A small audio embedding model, trained from scratch: 39062 training examples.
Rows from block 3, named by matrix and row number. Rows with one number belong to one channel. Each number is 128 + 24 x the weight over its row's rms, rounded and kept within 0 to 255. All counts start at 0. Numbers have three digits each. After the name is the row's rms in percent of the matrix's.
# convs0: first width-11 conv (model.blocks.3.convs.0.weight, 192x192x11), inputs 48-55, a 11 kernel for each
# convs1: second width-11 conv (model.blocks.3.convs.1.weight, 192x192x11, transposed), outputs 48-55, a 11 kernel for each
convs0.82 097:142129130165135183197137111083119102130111105126145139142118128130109117076126110116118101136135127190173161135113127177135111126156145168143123130112144154121168125108134143184159143153163173159135096120145144147113108116142170147129106110107120155148095117108110
convs0.83 101:105130107105113133132149171145105111123139115145143129120113105106133145107104123129146154151136152111122113139140145137136149168161201168140131134144128146125106127116151128109132151143111100098108110109118113122109116158165142145138158175117125100154167129167154
convs0.84 100:105119149176143126114133133154141187148162138121120123098105084116097099124115107091108131121117134124133137148129146134124121099119135151164160153163206183153135092116120125116098134116136124141144150185147145156154127114118103097133094124139154122094129128131165
convs0.85 098:131102152157104128105076100131115152174161148122121168169105063081111127107116124144149124118112123111095099108090110165137141143129142179138160169178085113108123100115128098116129079095104104126130129123091113164169139095135124129145106113112090082109137133108122
convs0.86 097:159144155142133152133169137111170089092133106121137160185180168126116147182138123115083148102123134141128074139117101168122146149174116117102114114116075142151163127133146117099122139141155131146148169136063092102106106093124115123161124119135124091147152159122119
convs0.87 099:112145128149110124157106099116123116110069111101091098083135134119072076108115082140090106110093109147118106128150109125090094131154146146167149158170169146146158128139111139110111079108107134106104176150172150154141146165145134147123110109099127108118128152184124
convs0.88 102:096118102118123132127119107148106095113105135103070106121128152129146108119144144136150132118145177156148146129141159116100138119104139141147147161167162124110124113061092126171155165161155159192146128117136130111103116105129125140149158136101098094083117109102120
convs0.89 099:107164146101127154113193135155119087108113103128098112145085104172134162153170159092123109148185120102112121090111085100147094162136115118137127082108084136150134121110142142124090106090110120128108178119096112095105124121131120148109110134141116114145154123155126
convs0.90 102:144154120142147152127134127142134118102126144131103118111134131124156110136132145131114124123132117113102072114112130114177167138148109126088101093090131123108109109106120126109113113101118123123138121076109136139138106112130141128144154137161174155139109123115108
convs0.91 098:176169131128095132132126111123125152148151148114141161175145164155157123149129144095103098134160138186150105081135116149143114121123125081129124091129137132159153123160185151122140130143150132101108126116112079138143153116102142114128172129150131151151140138129105
convs0.92 100:181192151135146149134133107147079090138149155128132134121122110133167125109113118156151136127143129082150184090137117075093105147139139140117124149115145123141117138125124141141105157140140095105132105132137139154130096145120110132145126109122139173174133077150114
convs0.93 095:132126153128136150139147133142144120117132138157123128121171148136157165174151150157155143151146149110142096126116116152126116118099079050085132118093062072135105068148115135117157117122106150116087150142123134155131113099133133121143136116109085088113141143168172
convs0.94 102:121108144170121141130126126122131069101120138164129134116118144165145147143142147111108119168144139157148130075104126134114111120125140103124181109116091090093114090109118107157180166141121151127123178133154124127139107089107141103161136118105129111110124123131114
convs0.95 106:105128143137163126115127090120134155131159116116145104135121111132131103085122130101140153160135147085150148182114092127111121146128094101097118121129133141119129162144158136174144133122133150135081133107154159128142129086148115133119120112122121125128122107108124
convs0.96 097:116155139161129135114109128125117143167151144151119122146156107110134122117080081101121094118125091129161140164150140114097114089135140133081131111162128141109114106132146124156127137169175122142137133152136116136150165158155170167150183168130133120128124135137115
convs0.97 108:135110126152109146112106135133109141161152116129134136126117119124107119147122117129117132184147129147104120127111135123126147145120142120103142092136115121099108101144116123121135122123108083099103135136145186156135137145133120086118110133152129129134123163118100
convs0.98 099:178134141084127114148113137141097149154121132131133142115108094095111129139110124110142124121123114120129171143113105131125121102157103148198129118167130160111120124118086119156171142132120155146127094089164163100123135132117110131117158151090079109117116117114114
convs0.99 097:104125109135114097163142144107123105102091133122134124147143124119140116102107128155110119113151211117129112163087115092168130099138101123137062131166149134135179154157134118117133137135124128156180141123131070108142133156155160152084101133172165156126121150143191
convs0.100 097:126090117100129111131115109099104086114143106143102085102126097118177150147163132154131115102092078151129128135135134134134111120154164143067109121134148080113127083139175134133105111107145071108103158159151157135139140088104137141188132110123113109084125094105119
convs0.101 096:123095109130132118111115117154140148152173152140105124134096109097090072089127127106157129121151134147139112108112105092096113109115135132135118115124122120149136151106130129100123148155147138167168106138152145139127146144156122171144117127156140136128123143108109
convs0.102 099:121125125133167138174140129129121154148147118145144131127113119091099092104098136136113092077101158128124135135163128138130111165127112109169171114105186139174147147132114127139134103114117099125102147109115133139151151131137113159125119100087140074077117130124126
convs0.103 100:116128133160145122145140142130168111104104113126123105108128155134163162173145132145154176208152150115101107107153106110122108120121166137114125119134148166164137173123130138145118151143146136113134109119155099086109144135152167142114103083114108124132123130118117
convs0.104 099:124123156142175126174130149134092115112119075132119114104088088079181162138126172147182112113120137130121143103124151145110097119133129130107128134094108157159104156136135132150149167158154130133125170134168130158107148107159133167109115128119138122113127127140103
convs0.105 098:121141122141152131159139137133128140132126153145120119128145141117136174205168109131146138182117108183190175110125107125131102130071222109083109087106134116141134116098108192123117094121163168132102192148149116117149182144113075096155147122133153121145126112110108
convs0.106 103:094104113109123159156110116140128074076107147137116117130152133130127109122129129122160127092131164120134132126117132132135145106134135130131123159157124122136148088116112099111139122144160146089140085086106090121115079080120140075137109128119104136127116130110139
convs0.107 104:118132123119102135085119142125096130142143141133141155169122137105137103120150139113074128143136128136125163163139157155192149116105144141119114132103117166126137128123127129127118122160161125140168150175166141177155132112123138148138133145164156144115093115112086
convs0.108 103:149146111122145137160130143139148144131142125101127144107112080102124133129098118147108094105105053087090098096139153157176116145183171128080108109121128140143123122119103092077086094108105085105107124104102108083101113132099101107127130110100124160127126150132143
convs0.109 097:101138106110161135135132197151188141125119119110098135167143133147125123147106159144117089131131125109128137109104101105116153120134167127132140178153147163167148159120096147134135133143142112147162158150105120149114133120154179184142111107104134109137141161123167
convs0.110 100:130109094112130178133103156151114083068083119124116126120143148123109085115130127062145106111107068141106141109111153133137163126151108119096094145154169134129123122149142125107105137141132142158153118115122112110120104128097114111128153141146133145135137117134148
convs0.111 101:136153099112110127137135120112146139146112081116112096104104093135211184140152122121111101106096116130133218182126126116138103112099135118129101118073139141136131145114075076086113101117102078089107136146164143139130137145118120134136133136117129131137100108121130
convs0.112 102:144146091127130156128115124092130133108118119102121153140152131209099132114080112137146121082138145139137144157149130131125090155160083096144140156148172162146162136095141127103132126139119116137103157152110110145101090156089132129118087121085095082105135115154196
convs0.113 100:092102146108142101109133089124138154151137183158164137113115113092134136164102153133124127124126099124148162136175139108141154119088124094118107154125117117161098119079144169112111164138112103118108082106102099110135124156162141158187129178179136132128121141152106
convs0.114 102:118120138155178173132148155163175130112092121112102110115123121126130147171144121155135145127088124149123099122128162149129139116137122174159151145154173169159146152093078063088095125163139091104129130129118145105098108114103109139094113112124116128109118113098123
convs0.115 098:158160153156192116108130139116134119105116102100094137105127105087147124100146126140083122127119158112122147116135120142117117102132096109138137135152134114095123105145118193133135182132130118127116105078119112110117147148116126150154110100122127137134143141113112
convs0.116 097:146183172130174141167146126166146166152169162165141157139141137127156142143131125125137162123100121131140131107092085103070089089135126120119109142120096096106107099093115154144126136139148110138140167180157168144151130129127084096130136131095111116098104097148113
convs0.117 097:117132117149139141148107172120153138116109135103155159126154167167169174153139130129114147140118044131110160147121094123140130146139096123138130164128128137160119129149125107150119145132096104161116134088141163137145134160128115114112141128145175108152153150130142
convs0.118 099:141135183139138150109123110128113138146083132127145125116103128146165142172154149106142165144142116137089157154126141155116140114122105127121066084118148158172136130112187150176133150140124130134118186165175120118142104116092131084103135196169160163163148182137135
convs0.119 101:119118105142165162115098115152161131127132145111120126125095095116104120118109122171133155180154126119123131073064104090085111125144145143115120108138123122103090121129110121115129164135136155141129157134140152142160140150131117089075081112125165144158180119121112
convs0.120 102:108147173125069111119138124124121095134103134137130140108131122143113152153140138119113109120149143108101109104116103109129112067108120131131117109143162133119149137096111160132101092155136106131138119103148157135131137135131155156179151122106088113129076117132140
convs0.121 096:141111109140095072106142118121101102128133111152119095101126139103117107149150133094147138078143109162135128128141153116143140104094076075099117086116117096095139172121145162171118099091097085123139110114122114136117101063062090103154110143159140118118094094089080
convs0.122 096:145155101084099107088106107111121127123133142121152113136125131129134111129107125110107140135111088176163138151132138130118136193151172169131141120109126127153110098135177190170116116116110126124078203191181145159149151081103126121067048076124134120120118114106094
convs0.123 107:131117126144154187175133127158115122123114115113125085079104109133135087091100088077142138136137162149140125154156133124113143151137111135129120145119125130117149091131096120115106124163163124130146132143159131094108144141121157118116122132142163145138145178158128
convs0.124 108:135137151137122104072128088116099097128127146152157168150141173174099112104100095091079122138130141138131102106129127134143146158146113129125130130128124129108122090125132113116114122120107111158163122151123120122128105128142134112152158148142139136102088109086104
convs0.125 102:144143123107125141134128148152169131139138124104125115119144174142124133138130105149153164116082099088070097116093066091115174159146095144154143153143143129110096108129138121096087108086137141134110113128146138169169151167134159129103116141122139196193210158115120
convs0.126 102:091121142151121132112101118118132159156159168162139124131113105116099078115123128125121135157155154125152167140133113106132113115131159114148154159154120134135097111145156142121133095117078095113122098101124110135144139143145145180112091137137160146140164161153183
convs0.127 101:102119154165111121143138180145114168157149145134149125132117138129103123151116147151136140144124099135150148140112120096115123123099074146117106094107134106126119126103085140142093118142106115145150097133154134098121103134119093088122107108113115141122097117142135
convs0.128 101:148170157140124116121144165127104104135138113123138123130121140093105116124127126164144096138095168135140140117165134155124153156136116137128133123141133099135147143103123121126083123116131176151161123155125109113114132146133121118109111121120101118106115110136130
convs0.129 099:146113137141115156147152151160096108128115106094115113116128129154123161205167135149126093107132117141100096086087120109124139141088120107121175144155135165113093101107106112163168147123138091152130118128118134116158143142154142131154127107110145134135129119109112
convs0.130 099:121142099137120117061151177123125146137165148154160153173155130120139163134148094134118128160136103155174166142189112103095176136099097119123113105141122143144133086155178178165144143118116156140118112159144179180140127141134146130123126124092119144105112111133123
convs0.131 100:096111127104128119142118135140139146169190152119121125127104154139140110089141153105079148130141126114130146113099106150107090100129116136127130131148163120149128158175130125144117135123118116098100181182147162183138137133119131104109167123113111133180158127142122
convs0.132 108:151155133153139130065099125132190101118105090114102102100097109107123116100112167149109162197162171132119113129107104099121146084075078089142158129126114103057128129090114121147119124112125109118118103117142150097112130122132106105106085070076114133134148147147195
convs0.133 102:123147134153069092175121100126150102123139149137135145163136116130124146140089126132156130135135124111130121130095111104089091123144106167113134101112100117154124155100088133152126113127171170168138113104112138134150125132136123122171116154143121122142149160126145
convs0.134 101:133158167107104098178178153138164131160142122166161126134112144118102132112081112110114155153112095131138168127104116155128165175107097131119115120083180125077120142146163146184146081102151194141140120156125131126113133136153141139113101115110137106128115134106081
convs0.135 103:090088090134110095109096083122119174161134122124142133139134158141091086135116100130146155112144127157119149163116162150133141090124132140124142149123118109114140156170130087081142154122122123086110102078116143165176173136152140090113136132132104102147151097133108
convs0.136 107:123127139112082160125129163143114142126121131097126129121129122125090130107097103110141140103137166166135171156126157137129137094119072120105121086118101178129139149142143126150132144132120182147149139117140096083111125102121105150132130180159123153155133135119127
convs0.137 102:140121136142168149137143131174165124123134154160117168151145185175090087146142110106117129125117159148140132102120187122115141135157125133179130090135155125106110196120173139121130132100071149119126115145162073104131171119129109111110134150133120151127106134146179
convs0.138 108:129130194202095089085122113100114117101126116123125095126124117108129122143159146079087136104107145084076102103108182153129111086095111098116134126127135139148163158121109156168182118111110127177134116113119113094131143134124134122118148164125090123149151143127140
convs0.139 096:125177158127129111088144139124165115121119102142106105105115122121089108165152114109138179161135115180149140121152159126089117123120116158108130145126127130131128139094130138099139139092107135149096142116116114152127146113115134167139147172157139105147136105099138
convs0.140 101:123099128101128130142130108084090142119115098127082126130130127123110145161151124159113145121092068124121101097101123103121132160157171189151147150144153115127139090145135138104125118145140150119112094097097115128148154137134129173138157128134130161135165151155134
convs0.141 100:102106139144126108140116141186087143117119109116122120132127134126131121140110120121135133147134117110122086169124071177082146180166104080108122121083116101116140134178118118176116154141102161128095163129126125103138151114125150123121121136115169151168160132166154
convs0.142 102:140155167161136137179116153150164115119166120131118144138132155184103106125120156100137168118121122143140147123152137125130118173148152106128124146101125157174164159107090101080136101107173145157119151150145074114119119123110147116109122116131088122125129117117144
convs0.143 099:115130153137129148116104117127115159144137142143130142151165133132166102109134103100130090106122129143143134124113106084113123131127110097112127126129154144118107127131151138179148179168148144136127151149156122109074091094133101109158124095136147151174168146142109
convs0.144 097:152082107095129093088073087072100110142129124142137119151156141171107154116119140172145128120132152120123138142108103124120139109137132169119130137148181150142140092056103070085074124123143108152159119158116127111108101109099130108122123107149176106108090132092072
convs0.145 101:156119130136106126132148109150133155166100136130119095138110114112159094131137140144191173100089121120102107146153167109091119151087128161140111134120145141115154113131125127160153117100161138117110140143113127140158139122122151120185163151120128118107094129162157
convs0.146 101:101147150105120112125121137114078101136140125142179139130140137138216172116125126137140120102104120105091147125144177122137143134123109152135136128100122135126090067132141144163154129153132135106075185184185178147127141111085112100116104093101083135102127128147176
convs0.147 100:105095110153152113121157151128106118135121133150144143116145140108114148140157138143077165128076085139128136107128088106141157145094134161179192150141166121099130109117141098103120151133121180129128150162155128130116132117102136103126119131148165120104176147120097
convs0.148 099:129105078094146137141143113100128113112135131145118103109089104120172135116088118115123114075091132097115111121074108156107130179130163179146082081091067115132108142147152167161147157130151144116136144133098097130127110116165133115068084109122141112126106119144115
convs0.149 095:167171169147138123096132149145142138122134128148112135125159141146151150133114118160130128128125126152149154151130160108132162084109220220170131129062085123119141130134118085162135163149116140137103153188167180157111108135123117112166153117137135155144141177147149
convs0.150 103:098114101114089126112101107119097153155165140117126106127126099116112148139140137125142108111107092162136141092110165178115141111123185158162106111101118152144179184112140114125123125123114102121153124134109120135164149125143159148149140152120116093132098136114123
convs0.151 104:077120120144126112175135116120151086108098083109113098156158156127112094135110141136166138155128151117110117080106103137167156166159106107106161091085144098089092115132113123122102100109129130110137125088091143136093118157162124133107114112137121101121138144126139
convs0.152 098:145121123120136142138108119115113142119085115102120129174158166141158161176127106102128130106119129155116110107130134167150115139163146187165126171142165145142162161194153195159131144130169133108129151132116108107151135144117133129109115112169162153166134152117130
convs0.153 100:155098080093086149151138106115143102119127121137117090094107093100131124089094119122154174122149118146107131118110103120117125121113126123112122151164131161143167144126137112136100103127152086126122155123135123136161171148128112106127095107082104158142104133147100
convs0.154 101:111138138156143105105102123100120098106112135132133130108091109111148150153121173154102088105165158110117099138138107168154131122143124121106130113133107109132115135043092097148191153165097129096144122116128097124107113123099088111145111114102126119114119156137129
convs0.155 103:138146072104125147110128102128098060079110137123092127142120150131117153096112122126125138127129112115153120114160109110107116125107120143158171149166178140115128117097123103103094085102138138129124118120095120141132116111128135139119141112093155151146103124128126
convs1.82 091:134168151126102128087114114136167138125129155152144141157124167141158114139111099125106104125096128123111121159126116121107090144101170090121108129132150128120115108133136140118118098104134135140112105068075097094090105130142165160094101121110147112099079129108145
convs1.83 104:136117099079102129131137136105082150155161140127132158182160146149122109112140147134097086113114077147104095108104128136109106077091142152166117083087096086074127110152169134107106104156188194166168147147141141152152133131125117134122153143115143134151137133135122
convs1.84 100:139139138139143114117101115141135105076082082113116118110086083099156155146129123071070116119122131132171149140108108109104112133124143157146144164168162106115146146136152173112100082090100147138132094099107116093118117121090100094142119147138139132124120129122114
convs1.85 097:092085097109101130131113120167192129108111126168123151128100116112143135104127130125119148133114118123110146144132127137081093124152137142169143167142116099109136127121126112100120127127155117133112120130156164156134093116074135142144110118114140119097117167148152
convs1.86 094:130071117116095106139129117126155110128112142150184174164161181159118120090063095131200203161149149072132117107122148122081122132141142130137082085091103067119084078141112089100125109121127161118123159136137157102132138174155208159123131131146089129137169132155132
convs1.87 102:076088085081070080102099086084084162139116126131137153124124137122157145173128106128145127134130103148129138127123101106134164130120125111127108098088099104126118144179146130153150157141142163167142146146149155126157170160150133165126141153134128105087110087124143
convs1.88 114:118125118105154154118153149122091105105121139131117134128128146119143142164104106137121125119124150133110116100114125148116107091092150135130116118113119137126106103152112135105138127102108100098125116119095106093101142141117124127104126161157151151129119129133135
convs1.89 095:142126116166104147122135107125122160156145154158150163105109103125112141166134105117144130151128102128133172116104104099123121121155129115147120118138166150157153113152156135118115129137128142118171161123145120145162173187171168151108125158142141098080118149133172
convs1.90 095:115108103122121139108098109111105187165160143165137140115109107137180167121138119094115144148114102122140161192180159136110162141131059074081077088091076096106122085128116098131135150159154133157149118128164154145123109130103122107144123141155145103113081140126181
convs1.91 096:088137126108100137216130119153153065077078115128121103126115138109139090124132114148167107149155127122101104135131113138145170177154163156131126127125157139146130144140135136145159186129074146113127139139187147152114133113111094076180140155149148165154129112080119
convs1.92 102:112138112132103132123105133097087129173167163151146127135119164153086110134127135156115100100085103163137137144112136106109136099136102093127149092115090130122123154109132132136139109124152121117156107130086090069083057109113124110118127137122111125129097093132130
convs1.93 096:102120105147158149154179140102123096112116105097109107100136095104141148152124131111125150131122129114152123130110115107086067069090131137137155116108123124146113118117108103145150147137109106134136125067091106129124151163170154143129121151120123104112129142160147
convs1.94 100:155151114111074095122162139144184108122100115105113146154145141142116102133169159127147124154123145113135121102096122132155149164172139109130102122133120117110114138121147146094074098109119139098144127119124089082096132133128106099072081064116134123102117122111096
convs1.95 107:106114132130114155126138122114070127122124122117118109144106141145079097097115095089088123137162143155121087123120095133126141118118099119138123137153142127152145145104165161138126115101122101103115093091132119142169141129088118074116126108122121123100131100116098
convs1.96 103:161106097093108142111126158125079104117105111110113124133128143148153141127145099111127153145141127136130084108118139145128089088118162163146127119117101087111098106123107101102128136132127148126134106098108123127148120098101087074150154157151129156122116122118105
convs1.97 109:140154117156167113118094150136113088125153130124140126122129128125137133120152129091110123108122126127112133141156119162139098097116112089093127130137129110120144132145124105131136115099104091121112097118112140164124095081093127123127139164150124105097116138108115
convs1.98 097:141137156088112134126101105089081135123117138110104123144177169172101136149112161142119101105092068147123130147138119086112130136167128145151124121097104137112138108133129102115102094126112100157161147134134101101105077127133131111134139118129143118098112128135123
convs1.99 098:118130129136126110135111120129156119118135146157120127104137124107129158128094109146133172135143136109122127109117134138152093131120121105101125141140171135111116125147087087124130162136137130145114165111120161149142175160169164179157180175156145106102128097128122
convs1.100 096:133134174160152121114140099095115091110096114130136115113118154129174119118137142118166122095121082136108111144103134136155175157115188142120111117119099107132124117096059107105124120145115093126136136138145117124140101110118126105158124117122109134113110117100087
convs1.101 106:111148179131116125140137132146161161173148164130128143127114122108109126116078072106138133144170167149139149146112143144162137145135088121108136121153121105104105116185146121157158118105134131153149150155143142134136151155160145110170159171153126123106095088113138
convs1.102 096:127106158083101086145112107119108151133133114107142112137106077123131110093119147123180157130140107126146092110138171176092115107101108119116117094097119132145152163145173161147137099132121153144137148121135140132110092102101121108125114140118133120116135132139098
convs1.103 097:139116123129099091107117121117086112103110112136143115109101135113117134131127125103088083076125130115132130168092121117152167138132126110138122127138132100109110130126102138118123106090097137129147185146130133130165143118087090092142119133100136140136112125141125
convs1.104 093:117112109112107148115133122112150130140134129118113120129128120147139117118124090174152132109103081094112120146140115101103115114117137143135114108125134136115115113100107134117131105067097089114103109113105135139181151149125141154126134113146135138135153130112094
convs1.105 100:074099137163150110128119136116117076128156137124099113119119118137089129109107120138128078070078113101104085104124141170188165124119111095115140139139159153149161134112100102133161123136091067087104094100098090081096117116133158108094117136114110133113133135115077
convs1.106 102:152121137154128126128152089102099174179147149131148135104176157130127139107107106142132151100133138135107131112074079158143082084097077100110132113142148133135123128123081119152149132096114140130141147129109128132167160165117132099132098120134092108115140165115161
convs1.107 115:113138158141158227138096103091114093074125150137142160103091105087118091149111127160147143126082130136097153194140141099135125137163153143102118115156153154160159145138120121147153108146140107091127079122067098061108080098105110117147130138171213187171142148110106
convs1.108 108:094103118146119112188165130113134094153178151175173156141122149146143132169184159120129106122120145159129142151171144130116128120106129132127116144126147155141132110124114136149143144135138170175164142143155152160155138112118113150133112120093113096129118112090086
convs1.109 094:113114132114132120112127093126120049070127144123129132145113106138144171132151141118107110111096088151156156107114116141131130103139098111131140155153160153121102121145129113095109115096077114095140112121121104137111133108140136118111111120122123117143124126112124
convs1.110 100:094154151124161151135103124112138147158157132156134131135155131137140130122102126109122158141143142104132143141135109108120106129148092086110127128154153148159142151092118104128113128141130125119114129130137118150149120140142149145112130105142137140132116137156156
convs1.111 099:129162167118115126163139129164138060057077092077109107124121120124164121108125097112098109120133150152123109134137129140079073103130155164160147123128144148115079094125102139131118107066091101108111110111111090108085128133151096074094085084112103126106111127121145
convs1.112 095:119139154139078131149141164133138175119092109143107143105121130079142157134140066140156109127125124122154140125081157123101130123171132091107077122127140107114081113123135157097157153125119121122131088094083093121111131091134102110108116122096133080141104140155132
convs1.113 105:105087115135165140108120179195141131102127090094107098135121165157101137130089107103114110113105086123152120080103123103121096125081148179112125145156122126137118143168116106142183158126099155124121093107121119121138106120115146118142127126129111127121135135158138
convs1.114 107:148169151129112127109127151151128154136099088096072112103137149134127102110130146143142129144150144136152141163198172135156125124135088116112113137163142131083109148113113127160151127142153150168163148144104123138158121134132136121159140165143129115111099097124146
convs1.115 097:125136131130108125148129134122122123141150136130114125099117119119119127096117137164188152113135114118101133116102131056084077117181143134104148129142152151120137132146125123139153120119129140142127153164129122098165125136102147096134105119105137092086088112116159
convs1.116 096:107119106122127135106148134156141052079095123103097123114136127141118128141115124124116116117081077120146134144123149130126162125126157160174170155144115140113124128131151129133116141105100084098111086102103114135150134139122131115066089093099110102139140143115128
convs1.117 098:100130111150162099092173150111108131104095117088131095146111160126163140144144167134164195194094127123117126125107084095101151088123097098076069087120086136104107086124110080099118141111101114105111086105090117107138155147140134128114075108095086092107115127152143
convs1.118 089:131153112141121127101119141108148109104107079095133129138128165167088125115117144111103137140141107124140124111106116150105099110110147132159146144136157132147152135149100080069127090123104129129134087096062076087106097129100131132139117084123107130104094129109114
convs1.119 095:126153137118104133133135137144181134141130129151145135152158156140186159129140145155148104096085102145131162140161166119104125100090122118119122115145129131117147148075101140155144126110099111133119089113115116143152172170193168153166124083108128126156141140135152
convs1.120 099:130173138131110126140168156142142116120112119135112120121150130115093093117117123151144112132181151159131133152147154125144109133143137132099131109148108088098123132096099124144149101103094115126118123128096131137126106128135116098142099105057125163127094117125146
convs1.121 088:129119122118142160137119154149132155142140165175113131163143138150127173145129133144121097104119089162162094109134123132171201147139112124096095089097100133133145109134131125128153130120114136121121123139152141136144128131158161172137097144112134153179192192162149
convs1.122 104:118103124110108077113115111082104104113086118122133116112130110114116067063110108123145115112116124138126137128142148152129142121098148144149110100094118116133139128087101128142146137128117137127138149180139152131124141145155133137091087106108121137138118126124104
convs1.123 112:097118117117151135125161167121103085093117113117109126131134145136132136123137149141142158182152140124110134097124174150143110108094107107104108138135135152149165177128163186188158135123115119126142127115142120132151150126132150141165154155171173168129096115125137
convs1.124 103:111149159125133146139130132125132203180164159130138121114096091074101147174180153146152120098108136161148161147155143121131101108106116115131110119120148163112103135130138115100100113104097095100113100102104134093114126139142118126121127164156184154144109105102126
convs1.125 106:115121117104103137120117148144136159158125140126113113121103098099134154154146150134109096135144116183180163125146163128132134118141058100119127123118119113117080105108146146141146136154153132132119132124128107120125141135120105101147131151174180178168130128113114
convs1.126 100:107108130135113118111140138131119086106086088090110102100100130109190180132114118112116116107110135122145138133091084069083095083098184186162141129129125121122122109082085091111133113109087137145169135146155137124112119127135115116125130114094087087062069083097088
convs1.127 095:049112142116115124134132159109127164132137121126118128140130142100163225162126153141174125151165172135108104153125123161208143128136117130102100081125128133140132114169139120125143113113122119127126098108137100127136136124111114114095109090083107101149129105127122
convs1.128 100:129162160083055144165143157154129144114139193148126110098130105121079117124130169194133093132146137132109086125123122131146125084137094122099093078088110090062077097148123119121120139154134110109092104102121101114136127119143145129139139126095081116141151155164163
convs1.129 102:160184187124146146156143129131140107101138152138165135124085087090141140113133116153192186152128119099132165157130136154103115159169128107118111099129135125126123138149143091115135143141143106099086115138137124110119118103144143110107133095117113131131107092094138
convs1.130 089:119107097130166100105116132126132133153137165136164115154154133112107096103135088138144125145124137150098149098130103122125127108066161183153170179131143118158124143114081136116143148135124110103083078106098083089084106079166125137129131114126123115099116130132151
convs1.131 100:108142096077115123129134143165143121095103118096114127114125093107137147109144144159133126133104128129105069081129151184147118124161143133129117156158181123090099138111122143130110132106106134114128125097109119099145119121148164145118098097127157165127118110145156
convs1.132 104:082136113101089117095103162133137122092123152124109114134136112136145155117115121118098101119118088137119160111129124139150122119109111115127119114106105110126144149095112126145119116137158152105134147129122154132145154137128115138157154145104132154143130109125120
convs1.133 099:114103128127177109089130087111122121121117130102108122118168123135188151184140130144143166112111131127135142149179149103129124111150096105112129120139136178171163151154135126098082120109130137164163094116098101071095107109137133139100110141119143127112108134135074
convs1.134 089:114070088093117147094112165159164117117112139120156154169147191190134115114099131132109135122115092128116119139128091096064155156143097154138132120125134123146155127100103142122165157148119123098097104130106113105105113144124151153147140150101116141106144122118155
convs1.135 109:101134166164121137162141112074089126099116119143105110095149105116129129103174181119174148143131147146132136124120115142133111163131127130126178148184115118099092085106158107110090111100107151157131118120118095111134110136121110088172132113090111118102145131128151
convs1.136 109:139158129142186180137172139124136167144152122156125168135146132159131114106127111122127137142123141130095141151124113098135114128146121064117108110111171139162168160157133113112137147109110080154144143157122128100101103092084107138115146132155126167133130129110094
convs1.137 101:104124112089115130127108114118106125103101128101098095127090119119117132099086165137139118114105095150141120098119130131112149109090134144110140103122106141069085097100081097107117111113088144129115096076089098118117124123106129142092130107084092137144143138164122
convs1.138 106:129179163114090142154127148118117123128139135141102116148148131182161163138097109151108094139145123105144173151135130102115118157167164140136125143156168160148112141129120105094161171163116100139165130147116136105118124131127123140182129143100146135140111105076086
convs1.139 097:109096108124136178146157122098097131134097099088101100104087111111104147176104104125122132133134132096149161165122095102113122141175137141164149122104101106158120148127131115115139155166151118122170133139134135116124120144142157138070091076100111136139134116118116
convs1.140 103:131136118115099102083147163124132097119150125140128140147134140127176150158161112148129138122132097151043083105102115125114118085083122113119120110120138111099092095130116144146096127116181135115151102148149139143108101104125109115130114117095111099100075141138153
convs1.141 098:206202124116136139118124134120135138124142089106097111117116129145163147121133148125091134147096106129081149145174096132119116128112134093119088118090103137123150140149102135122119119116128137134098116130125126089083067097090099087153168163136135137116106094105108
convs1.142 101:105159078101118154146134135117108113097097104109102101087057102140106119140121136101120149130100116170121134149127145132125141147122087128152181123155118107066079141069114169152139156137127108126132113084113106123095130142161146175125132154126153137130108134130167
convs1.143 105:117163115155128158131113083087146121125159123151140117147140120136142111101087156220192129158165141119138137117147173138164104094161132102129142144159171145120123130109129147163139098099142146143145106115124097110120123115098102109116121114099105146181136124124142
convs1.144 089:110095110111118145153157082132121133148121126131137143148129119134122123086135165113107073088112131124135141120105134125109117179170106125130128119128114120120085088105148147141122109132125132125130155121130152145147123147155122132136138149168157108129114155112123
convs1.145 108:137064085118131116128153113097113114105079089115089111087081096152110097103138124098104123119131109087103164168131120093107095119111162119127146162139154141138120095120128137084073087126137108096123116132111121119100138165127138145116093069104125140146130142137142
convs1.146 117:131127130147179167163157125095115096089114125149124123144130099093111114142139168111095105122090113119119115129150154136116080081094128163175128122092104121126095094093117143110082084125127172162137113106112114127132145145140125129121125105114120135130088101100092
convs1.147 095:120090111139099148104093087102166177139177140160124145128157131126127143152155142111146134149156127124098113143157136112150135121104086122119131123141115130129138086097130133117124101153137132132108118089116132118131091130123158151091110120115175133105127137118088
convs1.148 098:128129112089107134163119149160150154143155142143119135142153142174130145137114098131127136128116126117131115122095126119150127168150149142122122102101102092102104126127121121098105099121140114145145116109101127124128118070085092105124117106100130112140133133082071
convs1.149 096:129153163165123120116125118140109106131125149101115089103094131115066090111112145128144116094096117120130114106141123155109093084105134110104118136115114114130128127104116111111142129084115106102090073055093061069118127135138129087115143114138107120105088124085075
convs1.150 104:094091088086098081091085105130138158132128131137138158149173166150170181161140133079086077071086090153131125104098154166163158183148105079103098117095084083082102094114094109104098081114137116120126110117149135130101098073108094096161124085096085111110130157145149
convs1.151 104:123155150183129126127106085098146158151165146150120108125139131134156151169156123108117134141122155123183188169115114120121114113093123164165154147146137131135135142121120147152111127113124106104135115116126164150147146141144160134138132143128165139101094107128120
convs1.152 101:143151150148133105112117158148121110099107133137122136125116122097093089135127091115116116072109126168184158094111154180116119101117104116112107127140100110135111157126128053078091085112127153119130154110120124140093086085101103108104125134112099097095126104123126
convs1.153 095:093095102117133070117098088101137117071089096114165145126141109099172125133098153152123103120125122139141114100160134126108125116101123087129141171148138129158164188127128158160155140142132141134131123112118153172159149125124152166120103124122124158136129098130160
convs1.154 106:130134129153152100103053095124094093096092113087111125096097139129183155113084104126142113112104140138151111120168171191160129094077089079065089120140154132130111095110086083129138123117118141144158121122137148148163165148122173154118127175188133143134113087113142
convs1.155 100:172164164147136158179139128136132149157127135116108113140119078074128102131149148137155104148140151104117141140098093105113141145142104108091107118137138123128135129104098111120111117111101104095096132133119116105108123109145096086119084122128125129115144126114095